From a checkpoint of a small segmentation model: 64-pixel images, 13500 steps.
Rows from block 3 of the encoder of a small segmentation model, named by matrix and row number. Rows with one number belong to one channel. Each number is 500 + 40 x the weight over its row's rms, rounded and kept within 0 to 999. All counts start at 0. Numbers have three digits each.
After each channel's rows are labels from the 100 images, of 14976, where the channel reaches its highest value: "peak on" is the class under the peak; "place" is the part of the image that holds the peak. Only what is clearly more common there than usual is listed. The data: rendered rooms with furniture.
# convs1: 3x3 conv (encoder.blocks.3.convs.1.weight, 96x96x3x3, each kernel summed), inputs 0-95
# convs2: expand pointwise conv (encoder.blocks.3.convs.2.weight, 384x96x1x1, transposed), outputs 0-63

convs1.82:495511478468538488519518456513521516462515527466514530556450518544521469521508469469479500520540548468487541433539517506477493433462499519475430615447541478508574456404484558549426513502527544554435516448487530563507481430552451490544593478512493479447533521478582528484528506561498517481
convs2.82:500504501467426540497536474464487665460545469574476494532475533521471446511552490500501498450502515541534521488511506516504480513497463494536508460495471554470592489533564504502482522469504566
peak on: floor
place: centre

convs1.57:492479477491500517487503509434508515480445452428461459473502462408520468528438506484432460460484491457494416491428414436493449451429541565477501489439455480485397441449497422497475551525493480534469439525497508474464464504452527459534447438509463509492500511548483503448514502459502481476
convs2.57:506524523530490443515467514535552502473495516488536516527435512509557459520455509490537523499519514436521526470491513449515557517523526503484524531465560465521492500520483519518501486532541430
peak on: wall
place: centre

convs1.45:529474455455552571480507458497528555492463486495508502484550472509464543488462488553535522465447450429482514479467470521470600495544395532535565479464529490477488487471494480476472487459483532438511416508456401468415510494457483515490514475481469500521507385472436511516465452437460484530
convs2.45:509507497480520491518592468545465444540461514492520514506534502555499534483502491462462507541488503518464507466472498521498470512500555527487495501521468505484484492493516533517496499450508547
peak on: arch
place: centre; middle right

convs1.65:491478493537507539452539552477506513471469455499495422443479435421461472438478466436543420470518455517504501468541464467490544445532560461453459467453500495473471520515493508500536502573439490563506575433508512477526459481484429545545473442498538514490499520479427511445489499547428459413
convs2.65:474490490502482561524561394516510501520496491479461483456515412472535449492501473463502488525540465393500445473445481477489482466488540442537487478524552492473427498548495495503479473569560525
peak on: window
place: centre

convs1.27:501494436433482450442540484446467531507454463446464481457564475468458544507465556527528453458517526407491536461493419479515449488537495554502482561508493463498484440469459439578450550474520532507555489485526563479501418539457489490510501481459479435494454540522522575504565493463512467438
convs2.27:500485496549469460552442477423459463512490538511452518540543497511464515489583490442445484520449481486487530476508494492494535505506488438540498486504572499499412479462563475478499524575480506
peak on: window
place: centre

convs1.19:472513561465486489514501527421523552475505537413561496513402470481423466502530498488470487518506497444477538483523433497582381425472527507495447469540490442465476457492500498531509582558549535567476539511490539540545533519502523513515495516488514490483581540504570554494495561509488499456
convs2.19:502506488412445478434494488478522471599480553508521485524450487431581500497506495449557502484545513460501495509533478512487423474494486448440494555536591472438525507508522499499440465577494514
peak on: window
place: centre

convs1.42:501498478433470509449507483417400516491503528501499505509476479464514459513489526479426505407528562458512425515467477526413450520457519469476546471464393462473416467460481465486496557559461535535474498510477503521515521519521513496447466544439495487480557585501495490463511491574506451435
convs2.42:514512518459474499499464475466550569517504558534481522521499449577528489518502513519492511570457526491491535541524524549516442498523420492503512503591406484475548474493477498506506497526483546
peak on: window
place: centre; middle right

convs1.6:517481481586513440528511543530462427589543536566477526552537554493495469436512477521533489479522519577522485515452504513448478523521479503451549443532507553511531487524530483549506445490490486454510543540541585514502480541487527510494515504577518520548375452538456415540426482507493508531
convs2.6:506510495485418529493555427526484551559485539471519502548447475411553522490509500452511512505545513457524484512531521485504476492519486467482511461461555507507561521509541510522452472565501468
peak on: arch
place: centre; middle left

convs1.56:539522468507487529479593521478448607448504492513536478418529474497480542609502572534493517494488486514442446481494527480470567513473472498550541519480505397551415488530511453561493453542547546542465476463483500483496597494488500497460478498493460481520447507484504552534454483494446461458
convs2.56:505500501512459435482462426487557515426532469505507517487530498465491511486499494455467485482427506463483525448497503502496492500494502461548500513465406491422522504564471492486539506369468510
peak on: arch
place: centre

convs1.92:468571545571472535484499540524538531510575524531522475541581533533540523501526525513533528521491530556509487529482468526488521521527514435442539533464476472477430528507509467372477551579549474568492517484565493519571490523524527523516537502507499517506593511499515471498545597495499549585
convs2.92:489484489475436363449490597487570429519523510504523473477507458477465465478454499512539483444550492456490464418541487555491537492490540502516486456502475505482443499496487512505437480491442516
peak on: window
place: centre

convs1.61:553489459475516510519492511526436504492479453549474488451498507503492523494482469500486473544437469562465477573445582476483620512466488500538435553504501519532535525522509480456508512521397508538438508484531438442441529521476426524532497467485483533548582474458407440541553452521511477475
convs2.61:486477471526527485511498433459517481559480446516473488425545425433437491475518485448475459480479488459465452506515484483485504499501517467511494477458487481487391484558398486488538531502494508
peak on: lamp
place: centre

convs1.71:564429418465517444465510487477502444444476499506498502445503560486497537469497500452485477501580527472477472508510538504445461445491488511506508435434507464527462444488458534608417445471477422504554480477503529445487546487520503441486481555497548519449422524475475466469425481524428473522
convs2.71:487501483445454466516475498454481462448436520489496485578562508432513543492509486404449478530537521378513507458486488528482533492497440480502476506470459485473471536457506530519480475469490599
peak on: sofa
place: centre

convs1.74:561503528501567494555447519515416490490477471438487496460455468546446467429545430464494525497530496504485478512498576502524492536465539495589427530497547449433489434492536456521509365513493479486510477453501503487496451546482419478465489467491425534557477500458491506474550463489496456469
convs2.74:522528525438565542525494520521481559456576490491449508490604571540501488555570525458533539514468566490512533536534536519521492499522541507584519477460497477504461482499493491503520565528550534
peak on: floor
place: centre

convs1.54:469560500507507411439509503446489479501521524447502514486499448473494477528552513444492525455499533456476490495518463515490466537523384462479574479528436426503460488459430494462498379478586502486511440461499474530480518457543549435468464483446516470483450466517497478484443541495461481418
convs2.54:509494497431484460518503515494539507482495545407543500492424433495518501491468517491488500529541493491496486465515513541492435495496463497537490457550480496494489482491391503500487447491514539
peak on: wall
place: centre

convs1.5:533514434459512453520476522519534521540466520490444465517548493515573561530539513515511451536508461440503459491487519544519581509471436488524450467520405506492508418518485452439519388459488494430442484523460504545548530459481457473505530507428462471470479436506510493530411502440447464518
convs2.5:486452454539495452511424458471445493475437485484491456548450492507429620447510467513429441481476461489438511465471475442458483478484449516448464546487447510473509513502437490491409562480532497
peak on: table
place: centre

convs1.49:431505507549425514453455511503477484461511442494516412460455438513408475479538475485544539447462485511509558461497461440518467447555477473482531476449489457423490437464418508419456490525541519521529486464476457486503435478465464463479490381486524511455578480500479497482499484487490477519
convs2.49:519505522519452474455556548555576401551528486507572535535488568478596458542442531496534519533610525472524521516543535474517482512514515564498526457478574477461568501516516497508512477538413495
peak on: floor
place: centre

convs1.18:526457474556546506555507496470466506538492474441433504524500466466476520448501503492407473545503571474506420548493458473541538527430494535504497483506451540459438451465420475472573570508573534504513541489572506539467589500453520483459522461514517506558512483568561564482509501487490490430
convs2.18:525527531512557478543567461594557559501536599509444524484422437470560560549466526493526518533499547433517513575524538486528509509523498501441522537560476510446524475557455490478570445522441441
peak on: wall
place: centre

convs1.28:541493464507530479513468492450518517502415418472457482485460539495521445445502503435488424451524501407464470448451502498501492455451586555495462542463512556562531477425498501553505496489464447498511445510508479493471493510459475484490439486481442500462359519497559458469477456513473460487
convs2.28:526520520537532542537541527530544493480464491528453525488546456539473509540462517463510515496407511540525536520576509509520470521533546525462520462556479461517461483497571478479599488490418475
peak on: floor
place: centre; bottom right

convs1.1:495585509484513461511542491469448506560530457500564539444540556498557566506522511494495460475462511451483525494568508490490454498528444476483555491519515485507522465471514515392499492504460508506525523450460434481500443437497487416451356521443503441465442540540475442461525502517506461472
convs2.1:490492492562500476485484551424459431546526449499508504522517525527474573508407478518484496498478500574469514485466484455491481496493538549457481516481535490526500516432526511526458525443537503
peak on: floor
place: centre